{"loss": "mse", "widths": [64, 128, 192], "upsampling": "pixel_shuffle", "init": "xavier_uniform", "optimizer": "soap", "merge_dims": false, "adamw_lr_other_params": 0.0012, "grad_clip": 0.5, "weight_decay": 0.2}
Rows from block 5, named by matrix and row number. Rows with one number belong to one channel. Each number is 50 + 12 x the weight over its row's rms, rounded and kept within 0 to 99. All counts start at 0.
# convs0: first 3x3 conv (model.mid.0.convs.0.weight, 192x192x3x3, standardized in use), inputs 130-142, a 3x3 kernel for each
# convs1: second 3x3 conv (model.mid.0.convs.1.weight, 192x192x3x3, standardized in use, transposed), outputs 130-142, a 3x3 kernel for each
convs0.123:38 66 42 39 61 57 37 61 62 48 83 47 58 51 67 54 53 55 65 52 59 38 37 77 74 47 72 65 43 42 36 51 42 50 48 41 63 33 59 32 22 38 50 40 38 40 44 44 46 49 44 48 44 37 48 72 46 71 64 53 57 30 64 40 50 52 57 60 61 56 53 57 42 45 54 50 45 64 56 66 64 50 74 73 42 44 37 53 51 51 46 48 39 61 49 54 55 32 56 35 53 59 49 56 49 48 50 49 49 32 59 67 36 42 50 59 31
convs1.123:45 63 39 44 56 60 42 53 49 42 61 54 28 48 41 35 65 55 22 56 20 45 62 39 41 57 35 45 70 39 45 57 57 53 49 42 49 68 63 51 50 63 52 65 37 55 73 51 36 71 50 68 41 75 59 40 25 48 30 54 41 10 50 45 72 52 53 65 49 47 41 39 38 34 37 45 26 42 44 38 47 44 53 52 49 58 39 19 52 64 47 43 49 50 44 35 55 52 48 45 46 48 37 46 69 29 34 61 77 50 37 74 31 39 41 56 47
convs0.124:51 53 64 37 40 59 51 47 48 42 55 57 32 49 44 52 84 44 39 30 58 47 72 52 69 49 40 49 41 57 54 28 50 48 62 63 40 32 62 46 75 74 49 50 40 50 45 48 58 41 46 57 53 58 56 37 52 48 44 38 58 33 30 58 78 34 39 55 50 32 69 51 57 51 34 61 46 58 66 56 52 44 48 60 50 63 64 48 27 56 54 45 42 37 57 43 27 66 59 57 46 54 53 41 50 44 52 51 44 51 59 54 54 48 55 48 45
convs1.124:48 50 50 40 59 43 44 56 60 60 45 64 38 67 62 53 61 58 56 59 25 31 50 51 30 81 29 47 43 47 42 66 30 64 42 46 44 61 59 32 53 44 57 54 49 35 28 40 44 63 60 57 47 43 58 52 42 60 52 29 61 68 65 56 39 51 53 37 55 72 59 43 34 54 27 58 40 45 57 38 61 60 68 28 43 53 29 59 53 47 38 49 50 54 45 37 36 58 38 42 62 64 57 48 42 45 54 58 62 33 57 79 28 58 48 58 38
convs0.125:47 55 47 53 56 53 51 55 63 49 62 39 60 57 42 41 47 26 48 48 36 59 49 51 62 44 39 54 41 50 46 63 39 43 64 53 36 56 52 61 55 63 62 41 33 44 47 51 45 50 48 51 56 56 34 40 46 36 56 46 52 49 57 33 53 41 65 59 51 36 50 49 52 38 51 75 21 58 51 34 20 38 73 35 43 77 36 37 68 44 52 47 40 53 56 39 56 65 50 59 40 47 50 50 52 52 45 56 50 64 45 64 63 55 47 57 56
convs1.125:51 53 53 66 52 50 69 39 52 61 64 46 48 35 51 58 55 44 51 58 41 45 42 35 39 63 56 50 55 49 40 44 43 31 59 51 52 68 40 59 57 38 70 49 54 25 56 33 51 48 63 32 46 64 48 74 40 63 59 54 49 54 41 44 58 54 45 45 52 48 61 75 63 40 63 24 66 44 49 41 66 49 27 46 53 42 19 44 54 52 44 50 25 48 39 45 45 48 45 53 54 47 46 45 43 58 59 35 42 49 47 53 57 58 50 43 32
convs0.126:56 31 56 59 47 49 41 52 49 49 39 28 37 48 46 53 47 46 71 28 38 25 47 55 50 32 55 66 64 50 48 58 52 64 46 49 45 73 45 48 59 55 51 35 34 45 28 62 40 36 52 41 39 23 58 54 20 43 23 55 28 34 64 39 39 46 49 42 69 27 59 57 58 52 59 55 69 57 56 59 71 58 33 60 57 47 42 47 55 47 52 40 50 63 47 30 64 48 46 67 56 52 55 46 42 63 42 47 40 66 45 53 58 50 18 65 52
convs1.126:70 55 32 43 36 53 31 54 39 70 47 45 42 51 41 54 67 46 55 46 34 39 58 65 41 61 48 56 57 56 39 54 53 63 40 48 57 71 50 40 41 45 45 27 50 65 35 60 51 67 50 39 77 49 49 52 50 57 77 31 49 34 42 29 40 65 44 51 39 45 54 67 37 45 40 52 31 66 29 47 38 55 60 44 73 42 52 32 61 41 56 36 54 46 52 55 63 51 51 59 49 50 54 50 57 42 52 55 71 43 65 51 52 58 52 50 54
convs0.127:36 47 41 67 42 65 61 49 45 76 72 62 46 65 52 65 41 62 49 47 49 39 53 40 63 48 66 43 34 51 46 38 55 51 56 49 58 67 62 51 33 48 47 68 55 56 56 62 47 52 42 57 63 46 45 60 51 43 51 51 50 61 36 38 44 34 42 58 57 76 53 49 51 58 45 58 52 56 61 60 73 49 48 38 57 51 72 56 65 44 40 70 35 40 38 54 55 41 43 48 38 53 57 54 49 70 59 40 59 39 58 45 40 55 37 59 33
convs1.127:48 68 33 48 53 62 60 42 59 35 61 58 55 42 52 52 37 31 53 68 42 60 44 49 47 49 40 38 32 35 43 27 46 42 62 43 36 33 49 64 63 63 39 52 47 50 34 60 62 57 49 42 36 39 64 46 43 58 48 52 49 55 59 54 50 37 57 72 59 46 56 70 38 46 58 34 62 54 74 51 66 56 23 47 34 52 29 53 54 70 67 31 46 61 60 36 44 67 45 74 54 44 51 40 41 71 33 56 56 31 40 23 56 52 50 49 53
convs0.128:55 41 45 57 38 47 38 60 60 48 52 33 67 58 59 36 78 40 61 77 31 23 55 40 39 38 54 49 52 71 46 52 54 44 53 52 27 69 58 32 50 46 34 41 50 54 50 55 58 49 53 50 57 46 61 51 55 33 37 50 69 51 66 47 27 55 50 41 24 39 45 32 40 63 58 57 43 54 40 56 67 59 66 33 46 53 55 42 43 53 51 53 55 40 44 38 46 49 52 44 45 49 56 54 65 63 50 57 39 69 47 43 48 28 58 61 52
convs1.128:54 90 62 38 69 54 64 48 57 52 54 76 16 49 49 58 41 34 49 44 56 58 42 62 37 44 54 50 49 44 59 37 29 62 24 61 47 61 63 55 37 59 44 34 40 71 53 55 41 44 48 80 37 45 45 64 41 41 51 68 41 60 51 51 51 56 53 50 61 37 48 33 54 51 55 33 77 41 42 55 59 53 71 53 63 54 40 52 30 41 40 61 33 60 43 63 26 31 61 48 52 43 66 27 27 58 65 45 38 60 55 53 52 69 66 50 62
convs0.129:58 55 67 48 44 47 59 50 26 47 65 46 35 63 24 62 64 46 59 69 41 56 42 61 41 76 70 65 44 54 40 51 58 42 51 75 57 77 47 62 36 20 35 44 37 49 57 46 63 46 43 52 45 51 67 57 45 62 55 36 36 74 41 40 40 43 45 36 27 58 42 39 70 54 42 42 69 33 46 59 58 52 74 28 59 51 26 40 51 38 42 49 46 57 53 44 58 49 59 46 48 39 63 46 41 67 46 49 42 39 59 49 52 81 59 47 36
convs1.129:43 67 18 62 82 45 39 52 49 45 46 32 39 36 47 46 46 45 54 38 46 40 51 57 63 56 54 54 77 40 28 48 55 45 61 24 57 40 55 42 42 46 44 43 58 45 52 68 46 40 75 52 60 45 41 49 35 63 40 49 61 68 60 61 41 53 76 41 51 57 59 37 39 37 65 59 49 64 49 70 48 57 35 59 61 42 60 66 30 63 52 35 46 60 37 65 49 47 60 84 40 55 39 49 40 69 50 36 84 49 51 41 56 44 29 48 67
convs0.130:51 62 46 55 33 59 53 51 47 61 32 42 43 53 52 80 68 32 56 72 72 42 51 43 57 25 32 55 56 55 48 44 39 48 50 45 51 54 38 61 36 61 40 74 65 56 48 62 50 44 44 51 47 45 50 74 59 44 44 28 70 47 52 38 43 52 51 59 76 48 49 39 50 47 51 46 31 26 43 52 81 50 57 65 61 28 32 38 75 64 53 47 38 53 37 63 42 63 49 35 53 48 63 48 33 50 59 44 46 49 43 34 39 60 51 55 41
convs1.130:42 30 53 55 59 55 78 61 41 56 27 51 81 73 69 51 79 65 70 64 53 46 42 47 44 31 51 40 45 61 50 55 68 44 71 46 46 26 56 52 57 60 50 49 51 54 60 41 52 57 54 58 45 58 62 56 53 33 50 37 41 68 46 56 45 37 43 41 41 44 44 49 36 46 60 54 59 51 37 47 49 50 22 58 62 73 51 69 57 42 30 35 50 59 51 32 60 54 52 40 35 49 57 58 40 40 33 63 49 66 31 39 62 44 49 50 63
convs0.131:52 48 46 42 47 47 52 29 55 48 42 57 56 56 39 61 47 16 45 39 68 55 46 48 62 66 38 41 34 49 64 51 37 65 69 50 48 38 44 55 49 28 58 66 65 48 67 40 42 45 50 52 45 51 70 54 57 50 34 42 48 57 64 46 42 54 38 69 48 62 42 76 54 69 50 61 61 59 60 62 55 44 43 33 49 69 65 54 74 42 54 45 65 48 40 41 33 33 56 69 43 45 44 35 51 47 46 45 46 42 51 50 58 51 68 56 46
convs1.131:34 52 34 64 49 54 54 47 37 64 49 48 48 57 41 46 73 63 61 26 59 40 61 39 39 62 49 35 33 53 48 61 51 63 64 42 50 32 32 53 61 41 58 58 42 66 52 63 35 45 83 49 31 45 43 51 60 73 46 59 62 59 23 35 43 35 50 30 51 56 40 35 55 52 47 34 52 32 52 21 56 41 37 52 48 33 55 50 33 53 48 45 53 36 52 68 45 43 45 53 57 61 39 52 67 72 30 45 38 43 49 48 35 53 70 49 48
convs0.132:50 55 53 51 42 52 55 52 50 71 47 58 38 48 47 59 48 57 53 66 55 54 16 59 31 12 31 46 49 46 53 62 65 50 56 66 61 43 43 63 75 68 47 52 69 54 53 51 56 58 55 60 56 58 51 56 57 65 60 70 47 41 54 58 67 48 62 57 67 43 57 50 40 63 62 56 58 32 68 43 42 38 46 37 53 31 43 48 58 56 40 40 60 54 69 64 54 34 45 56 59 52 58 51 53 51 55 51 41 36 65 49 57 60 29 37 43
convs1.132:47 29 63 46 58 64 62 44 57 48 33 24 52 58 43 43 62 56 41 45 57 73 65 77 41 53 69 35 49 39 44 27 50 67 47 53 41 59 43 49 60 46 56 37 33 61 53 56 65 59 53 34 45 50 60 47 45 64 61 56 39 40 57 55 44 42 56 47 58 45 44 42 47 43 35 48 27 48 62 38 48 54 57 51 49 40 48 43 50 53 54 59 41 35 52 38 45 56 51 47 44 53 74 82 84 59 62 49 64 59 67 57 57 67 66 64 49
convs0.133:41 74 53 43 44 64 51 43 62 39 80 51 65 49 53 45 47 46 40 64 42 51 27 50 33 39 60 45 64 57 52 55 42 59 54 48 40 33 20 56 43 47 38 52 42 44 61 61 47 42 56 57 48 55 63 31 50 60 56 55 67 36 57 57 59 44 54 66 64 44 48 36 62 52 40 62 51 63 40 62 62 47 66 37 62 56 37 58 57 49 66 25 44 29 38 59 49 36 41 56 48 39 55 51 46 62 45 63 43 62 36 51 67 40 45 50 49
convs1.133:47 56 31 35 33 46 69 44 37 54 66 51 44 61 48 32 55 61 46 47 52 56 41 39 59 51 42 40 34 44 62 49 59 61 49 57 49 52 54 58 54 42 63 61 58 38 52 69 56 39 54 49 43 43 58 52 55 31 32 57 67 59 64 43 48 33 32 46 69 51 55 47 42 47 57 37 61 49 25 41 32 52 52 40 50 33 53 68 47 65 38 37 46 55 44 73 46 65 44 47 61 46 60 63 49 40 44 27 50 56 34 68 83 36 27 64 65
convs0.134:65 58 49 47 36 78 48 60 62 55 43 50 38 25 47 73 48 51 56 78 54 36 54 70 49 31 38 55 39 41 54 51 43 59 45 67 43 28 33 45 61 27 51 31 52 54 44 38 55 46 66 52 56 64 65 67 49 56 57 50 31 50 41 31 53 30 89 76 65 53 58 55 40 37 42 51 67 51 67 60 62 50 48 39 51 32 51 43 39 36 68 51 41 64 56 58 53 33 34 41 48 49 48 49 57 50 55 60 44 31 56 76 68 65 72 52 50
convs1.134:41 52 45 43 69 37 63 33 36 36 57 22 52 60 52 41 34 58 59 63 47 51 61 65 62 40 39 62 53 46 46 44 55 55 45 65 60 58 55 59 54 50 60 46 31 70 52 55 43 56 53 62 71 44 59 59 56 44 60 51 55 43 52 25 27 43 25 38 54 58 62 37 24 28 43 46 36 40 45 44 36 41 62 45 52 63 57 59 46 41 48 66 48 34 39 42 45 26 48 43 49 39 43 53 43 43 37 33 46 58 43 31 47 42 51 50 52
convs0.135:45 59 57 48 33 32 43 45 58 48 46 48 29 43 34 45 33 19 51 47 27 63 53 66 39 33 58 43 49 42 57 51 56 43 51 41 55 39 47 48 37 38 47 27 55 39 38 36 48 31 42 48 53 61 54 49 58 59 32 41 49 48 64 63 44 38 43 53 53 53 50 66 56 55 65 68 42 51 67 56 66 55 56 32 44 39 36 43 20 29 53 50 35 38 33 47 62 59 57 52 59 55 62 59 47 44 51 44 44 53 43 52 62 64 69 68 44
convs1.135:45 42 54 50 37 60 64 50 53 38 54 41 45 39 66 48 59 58 45 63 54 45 50 46 64 40 37 56 46 52 64 44 64 64 67 53 37 80 44 59 56 42 40 60 56 51 50 23 57 57 54 59 57 53 40 47 51 60 49 47 30 50 29 48 60 66 57 39 58 48 38 21 39 34 46 30 34 30 37 65 42 36 64 68 29 44 46 78 60 54 54 48 51 49 76 50 68 59 60 37 45 51 43 58 29 53 45 56 56 56 48 66 36 47 47 54 51
convs0.136:55 39 46 57 46 46 39 39 38 59 40 35 30 30 62 37 48 44 44 44 42 52 51 61 75 55 43 59 43 51 58 50 50 44 54 59 38 54 61 51 32 46 45 65 31 51 57 45 48 41 65 58 42 64 63 44 46 58 54 47 63 57 54 32 35 53 27 53 69 38 65 61 54 39 61 54 49 33 37 79 57 52 45 71 38 45 63 69 60 54 39 51 46 30 94 79 45 69 51 60 59 50 58 69 70 35 65 48 60 80 42 68 60 67 50 32 58
convs1.136:48 56 56 58 55 41 55 28 53 41 56 52 60 54 67 55 62 29 72 68 47 54 53 46 64 45 51 44 61 48 56 54 85 71 55 46 67 68 52 51 46 57 46 47 41 29 54 68 27 64 70 61 52 40 46 47 35 27 37 38 47 43 46 51 31 46 45 55 60 41 47 66 33 28 63 65 55 59 51 61 38 43 52 56 51 30 40 30 23 48 58 58 46 55 63 45 47 46 54 53 54 85 70 41 12 60 47 50 60 72 37 30 60 53 58 40 41
convs0.137:49 42 40 38 48 64 49 50 56 54 66 53 46 35 51 53 41 46 48 43 48 54 57 58 63 48 37 55 44 53 60 68 66 54 44 40 53 36 56 58 29 35 28 55 49 42 61 73 24 46 42 64 32 77 61 58 60 51 71 67 37 63 45 61 64 45 43 54 44 51 70 80 47 59 51 42 49 58 52 53 50 39 60 48 61 53 44 35 28 53 37 52 66 62 56 60 49 42 42 39 45 44 46 52 44 56 52 25 52 53 43 12 29 48 59 52 68
convs1.137:31 25 52 46 39 56 63 57 30 52 41 24 54 66 55 67 53 54 66 60 53 33 46 43 44 40 69 59 45 62 58 37 48 49 61 40 46 36 65 58 67 35 48 70 42 44 62 50 49 60 63 64 58 51 53 67 50 22 25 48 22 50 57 40 42 61 61 46 42 47 30 31 62 44 52 48 77 65 41 61 50 34 62 52 61 45 43 52 36 67 32 32 47 41 54 21 51 57 58 39 39 18 62 65 56 44 59 61 39 63 33 66 61 76 56 51 48
convs0.138:49 41 56 55 50 65 42 49 32 54 61 46 37 38 40 65 47 67 48 48 37 70 73 73 44 58 71 64 43 55 38 48 56 48 49 46 53 50 27 54 63 52 44 44 47 48 42 52 44 54 54 49 48 38 55 55 52 76 70 51 23 51 56 41 53 54 61 71 84 42 45 50 39 48 57 66 46 50 59 48 63 52 48 40 52 55 72 46 52 36 53 47 58 60 53 36 55 45 53 52 54 55 51 48 41 59 55 53 69 44 50 78 67 56 29 42 48
convs1.138:44 47 47 41 21 31 53 67 65 52 36 38 25 37 33 33 36 17 45 64 46 35 45 50 68 44 61 47 75 59 43 51 61 49 49 58 64 59 67 43 40 44 49 61 45 68 53 72 40 33 47 42 49 50 51 46 49 57 53 48 38 46 60 35 41 47 34 25 60 59 61 48 45 65 62 41 47 37 60 53 49 76 56 59 30 55 56 53 52 46 66 59 56 49 42 63 50 57 62 62 38 62 55 30 48 30 54 46 44 27 36 40 43 29 59 59 38
convs0.139:64 48 63 71 38 54 67 64 46 56 38 39 64 32 52 46 41 87 51 70 48 32 53 53 85 34 45 49 48 48 41 44 49 57 46 67 45 54 27 58 40 51 49 40 34 52 56 50 55 46 59 51 51 58 50 54 49 57 42 45 48 41 44 39 51 38 10 22 14 60 43 40 34 41 61 57 48 33 25 48 58 50 45 65 69 22 52 60 44 30 60 45 39 46 38 59 64 50 38 36 47 56 49 46 42 68 57 51 51 51 63 31 23 47 66 56 61
convs1.139:72 53 43 38 78 55 61 51 62 32 64 39 38 49 39 31 41 43 61 69 23 44 71 57 46 15 20 40 56 73 35 29 40 42 56 43 59 58 61 37 56 50 49 41 42 35 22 49 27 65 59 62 45 35 44 58 57 24 44 33 50 71 36 75 59 46 65 56 59 34 49 52 39 41 59 57 63 32 69 84 51 61 61 55 62 62 33 45 55 52 67 55 57 40 47 56 71 63 53 58 61 50 46 41 33 54 66 47 52 41 55 43 68 71 39 53 54
convs0.140:43 51 47 51 76 64 45 59 48 38 47 42 44 44 40 43 43 44 42 51 55 52 51 50 49 45 56 45 40 56 79 33 49 49 47 34 26 48 35 49 62 38 44 42 54 47 23 57 38 33 22 39 58 54 77 39 36 56 66 50 37 52 47 52 48 34 54 46 69 58 55 53 34 44 44 38 40 50 50 39 34 54 53 47 49 50 58 52 32 34 62 59 63 65 48 43 52 50 42 36 64 21 53 32 75 62 49 56 51 40 45 68 51 43 75 30 44
convs1.140:39 46 65 36 36 50 48 50 46 61 59 53 41 56 52 39 48 37 42 40 56 52 42 50 23 70 46 56 59 40 49 47 55 46 42 76 44 43 38 43 39 39 58 58 52 53 46 49 70 47 54 58 79 61 40 66 70 67 58 54 44 50 34 60 48 46 35 42 38 42 51 44 70 53 48 47 73 63 53 48 55 72 56 41 45 45 46 47 38 44 45 55 64 63 50 52 38 50 33 49 34 48 32 58 49 32 44 63 49 47 44 68 51 51 34 43 51
convs0.141:44 48 45 52 61 41 50 68 61 54 75 57 67 58 61 76 60 56 46 45 50 51 59 52 36 40 35 52 53 51 51 47 41 56 54 38 59 49 49 50 50 48 68 59 71 44 64 54 46 57 49 51 55 55 46 57 69 64 66 72 45 55 31 78 29 59 40 51 61 53 62 60 54 53 54 50 35 56 61 53 48 54 73 39 45 55 33 54 65 40 59 44 38 28 52 43 48 30 29 53 49 48 55 53 49 49 55 47 48 67 49 56 65 61 57 40 49
convs1.141:44 56 46 69 66 44 65 58 51 68 44 50 53 65 70 52 50 43 32 43 46 58 27 38 48 51 51 49 36 65 44 46 41 49 59 39 44 53 37 59 40 59 62 48 47 42 55 35 49 43 53 47 37 60 44 36 39 32 41 33 45 72 58 26 48 42 42 55 55 32 50 33 55 51 47 50 57 53 63 55 71 63 62 52 37 36 46 47 32 38 54 75 53 71 38 38 62 60 43 39 53 50 58 61 57 68 41 56 72 64 63 54 65 52 60 37 65
convs0.142:63 59 54 42 64 44 45 41 42 53 51 53 69 61 55 44 56 52 68 40 45 77 59 57 30 53 49 49 55 63 38 54 49 44 55 64 55 43 48 59 47 43 24 36 53 55 58 44 57 49 54 61 58 61 62 49 53 60 56 50 43 31 60 53 54 51 28 47 21 46 33 53 47 51 45 53 45 34 40 41 43 50 62 73 39 60 47 58 48 77 70 71 46 40 38 37 72 78 79 47 36 54 46 42 37 52 40 55 40 58 75 39 50 35 69 63 65
convs1.142:47 49 32 78 73 70 29 40 48 70 62 56 51 41 47 29 24 38 46 49 52 34 45 38 44 31 45 38 38 41 54 58 64 62 49 46 57 66 76 54 68 50 52 44 32 53 41 62 40 63 53 59 66 48 36 61 30 42 67 64 53 48 53 55 65 58 77 73 84 64 52 39 58 55 65 28 44 43 48 45 36 56 45 47 37 51 54 43 27 29 56 46 44 82 67 55 46 56 67 43 59 50 44 44 54 53 57 47 55 46 45 55 67 39 48 58 62
convs0.143:46 72 48 58 64 53 57 54 52 29 33 39 61 52 49 52 68 39 68 48 58 54 50 36 53 55 47 44 51 45 27 41 33 71 44 48 40 28 53 46 57 43 59 57 38 59 61 59 17 57 24 35 37 59 40 66 31 50 45 50 53 27 40 66 16 67 67 49 47 36 50 38 45 57 49 38 35 61 49 63 33 56 46 59 53 45 55 52 37 42 49 44 53 52 66 68 72 51 63 44 60 53 50 65 57 21 54 59 58 41 49 28 42 40 38 54 55
convs1.143:39 59 40 46 56 40 32 22 67 63 46 46 35 44 48 52 67 57 56 32 57 39 43 44 61 58 30 52 66 34 34 66 57 52 26 49 56 59 35 55 52 45 66 66 45 27 56 63 60 63 53 59 47 48 32 43 50 60 70 52 60 49 58 56 42 74 56 35 38 27 74 26 53 41 38 66 68 54 51 51 46 74 64 44 52 62 50 42 49 37 43 32 35 61 47 72 41 56 37 35 62 62 64 52 59 50 48 31 47 53 56 73 50 54 54 60 44
convs0.144:54 45 42 49 41 54 39 35 56 62 25 43 36 39 38 58 63 32 47 64 40 71 59 51 59 47 60 49 62 58 47 53 44 46 41 31 43 62 43 34 68 53 61 55 42 55 52 48 48 48 51 52 58 59 41 47 57 52 45 45 79 57 46 46 54 56 39 35 58 37 65 56 54 40 69 61 34 61 62 36 64 49 53 28 50 46 65 49 51 50 62 52 58 61 50 55 69 49 58 47 38 43 54 58 50 52 41 56 61 45 42 38 62 35 47 73 56
convs1.144:46 42 49 19 54 54 58 51 40 62 30 60 56 46 58 34 54 57 36 51 32 48 41 39 61 61 32 59 45 59 54 39 45 64 44 55 62 64 43 50 51 67 54 53 49 24 33 48 56 57 52 50 64 48 54 69 27 58 43 62 53 33 60 55 49 45 47 74 54 36 66 52 24 53 40 38 72 46 54 40 47 42 25 58 46 51 48 90 65 64 67 42 45 49 53 52 36 56 27 69 64 47 85 60 48 63 66 52 64 68 52 57 29 55 31 43 45
convs0.145:44 47 34 57 45 43 42 53 65 45 55 61 60 28 41 56 42 45 36 48 44 37 33 35 39 52 58 63 50 40 59 51 59 51 69 41 56 60 30 62 43 26 27 43 57 53 37 50 46 47 48 43 56 50 54 50 40 43 22 51 60 40 70 34 72 48 49 30 69 57 27 53 52 34 42 50 57 47 46 57 62 57 35 43 37 76 49 46 56 65 46 46 57 55 35 55 47 43 53 53 50 50 51 59 53 38 56 49 47 45 42 56 33 46 42 68 52
convs1.145:48 50 61 53 56 49 67 56 52 45 49 56 64 57 39 69 61 59 57 51 47 38 65 30 50 66 42 41 40 46 48 53 59 49 38 51 28 47 57 62 52 32 57 48 43 54 45 73 50 44 49 43 74 40 42 53 53 60 43 71 63 32 49 48 64 33 47 54 53 44 28 57 43 81 50 51 54 53 36 61 55 50 46 44 61 55 52 55 62 44 51 38 63 58 55 43 59 55 40 34 41 41 56 47 45 55 46 65 60 28 62 49 55 40 58 43 34
convs0.146:67 56 42 56 66 51 37 43 43 33 63 66 56 60 63 70 44 44 60 48 37 49 58 41 55 59 68 36 56 62 50 45 71 58 44 54 50 44 37 30 61 49 58 46 55 13 35 44 59 47 34 77 62 66 33 45 57 47 51 49 43 34 66 40 39 40 79 65 42 57 51 44 29 54 41 38 54 55 55 49 56 37 59 44 58 68 64 49 44 36 40 59 44 19 42 44 38 52 43 33 57 65 56 20 66 70 50 50 42 61 57 47 61 41 40 58 43
convs1.146:47 38 66 35 55 37 45 48 42 54 51 25 25 54 47 44 35 63 44 48 60 58 61 50 52 47 32 56 55 65 57 51 68 37 48 82 38 62 34 60 40 53 64 57 51 43 67 33 69 45 46 52 61 56 32 57 63 66 46 27 52 32 68 53 53 37 58 60 09 49 62 44 25 65 38 64 47 54 62 35 60 52 46 66 49 38 64 58 57 60 58 43 48 40 56 68 58 38 39 54 52 48 47 53 48 33 37 57 54 64 72 55 59 51 49 52 52
convs0.147:61 48 49 33 51 75 57 55 42 38 80 65 52 26 57 31 59 62 31 38 31 56 56 66 65 55 45 52 32 71 46 48 70 45 37 37 46 43 53 53 64 28 59 53 52 34 35 60 42 42 45 55 63 19 52 42 47 65 53 23 66 43 44 41 34 71 72 50 57 50 41 33 53 52 60 63 33 52 54 62 64 53 60 49 33 54 67 65 47 47 56 42 64 62 63 65 60 35 31 45 71 36 44 49 37 61 43 54 56 52 39 50 45 51 44 39 34
convs1.147:63 46 42 39 54 53 56 55 39 47 41 53 48 74 71 54 39 58 50 55 48 30 73 52 70 55 46 56 43 53 41 27 57 41 42 58 55 51 46 57 37 44 46 49 40 66 35 44 63 71 61 51 51 58 56 64 63 58 39 42 47 44 41 56 73 51 29 48 23 33 53 64 58 33 44 58 57 59 61 40 48 62 45 51 37 58 66 69 34 52 56 44 71 41 53 59 55 74 34 45 55 40 56 50 52 64 63 56 47 50 53 53 76 55 20 48 53
convs0.148:49 45 32 61 68 36 51 53 34 65 58 55 43 60 66 47 23 40 41 61 69 37 53 33 41 16 49 57 44 36 58 54 51 42 57 43 46 68 45 44 56 36 44 47 65 42 34 50 38 34 41 56 41 56 43 55 59 45 51 44 52 60 62 37 45 69 47 66 51 63 35 39 49 45 47 38 52 72 60 45 56 37 64 41 49 37 54 43 32 53 56 67 60 54 64 48 42 62 32 64 54 43 58 57 35 57 43 54 31 41 49 58 44 61 39 50 42
convs1.148:69 45 39 39 63 48 68 52 55 65 47 58 34 38 59 34 40 31 45 58 65 57 54 60 47 52 47 33 32 46 62 43 56 36 37 57 43 51 51 59 45 66 62 42 70 45 30 35 55 46 63 54 64 56 61 46 57 57 47 51 26 51 48 47 48 48 52 39 54 40 36 67 36 54 63 54 53 67 47 61 69 42 51 59 34 62 60 51 44 63 52 49 70 67 62 61 55 51 34 59 55 44 35 43 48 53 44 36 35 56 48 42 74 49 26 51 57
convs0.149:55 59 62 49 49 35 49 52 46 40 42 64 47 46 42 41 38 38 53 34 29 37 58 46 50 40 50 47 43 64 66 47 62 53 54 46 30 36 45 48 45 66 34 48 56 54 43 52 56 57 54 53 44 49 49 45 46 58 66 64 38 51 55 56 30 41 64 50 65 40 41 47 43 56 60 45 45 43 40 59 42 71 44 27 29 58 46 38 39 34 58 43 48 57 37 44 28 55 48 49 45 57 62 58 59 39 53 49 52 45 46 49 50 40 41 30 58
convs1.149:45 32 55 86 43 21 52 42 49 72 64 60 53 52 60 70 56 59 58 41 35 48 34 59 52 41 57 95 45 73 82 45 23 52 43 63 49 42 51 49 52 46 54 47 52 48 39 53 65 48 35 37 82 34 56 27 53 53 31 38 50 49 32 46 55 54 47 50 45 49 44 47 60 46 54 57 44 26 66 35 47 58 55 53 53 76 58 56 41 49 65 57 61 68 62 53 49 55 66 34 69 33 37 42 22 40 45 66 59 63 54 51 57 61 57 75 24
convs0.150:60 43 44 44 54 42 56 64 42 44 73 64 55 57 59 44 37 52 46 44 61 61 38 42 71 43 46 40 41 43 40 47 37 48 39 50 30 54 33 46 50 19 47 60 51 42 56 58 48 51 60 58 56 51 39 61 53 39 54 38 28 45 54 40 70 59 61 59 45 57 15 54 59 51 51 60 63 50 33 22 77 49 48 30 45 60 52 55 68 54 57 47 47 59 63 23 42 61 59 63 57 55 50 48 46 41 43 57 51 62 32 56 73 51 54 68 39
convs1.150:47 49 47 57 54 62 52 70 54 58 46 38 59 70 33 42 41 40 31 54 40 51 76 39 49 64 51 52 28 45 63 38 35 55 40 54 62 48 48 70 40 54 67 64 52 38 32 36 34 59 36 46 54 54 29 58 54 34 50 70 47 53 67 30 84 37 61 57 59 38 41 51 34 67 69 41 63 64 50 73 50 38 49 35 39 51 38 53 59 44 48 58 43 47 43 43 54 61 51 59 45 50 43 73 43 59 68 47 70 49 56 78 55 53 54 48 62
convs0.151:48 47 40 81 32 41 55 53 55 40 49 62 47 36 23 59 52 55 43 57 57 72 63 68 33 35 59 60 63 66 58 40 58 24 53 52 73 54 48 71 48 60 16 42 79 43 63 60 21 29 47 47 21 32 38 43 40 55 50 37 69 69 69 55 57 41 54 58 48 32 55 46 55 36 34 47 45 65 10 28 46 71 49 58 68 61 60 43 68 50 71 32 52 57 29 46 52 43 54 45 30 46 32 49 34 61 50 33 64 58 43 49 67 65 48 55 51
convs1.151:60 31 60 52 68 52 70 54 47 38 54 31 65 42 66 39 54 56 35 60 42 49 42 57 23 60 56 66 59 57 46 60 58 53 35 33 31 76 71 45 59 41 37 38 50 69 52 42 65 42 64 40 58 56 65 47 55 58 53 50 63 44 45 57 38 50 51 46 56 48 56 43 67 52 63 48 69 46 72 65 31 50 34 59 39 51 33 57 52 28 59 72 37 55 37 45 46 63 54 58 61 50 83 58 54 50 60 42 67 52 56 64 49 51 53 50 60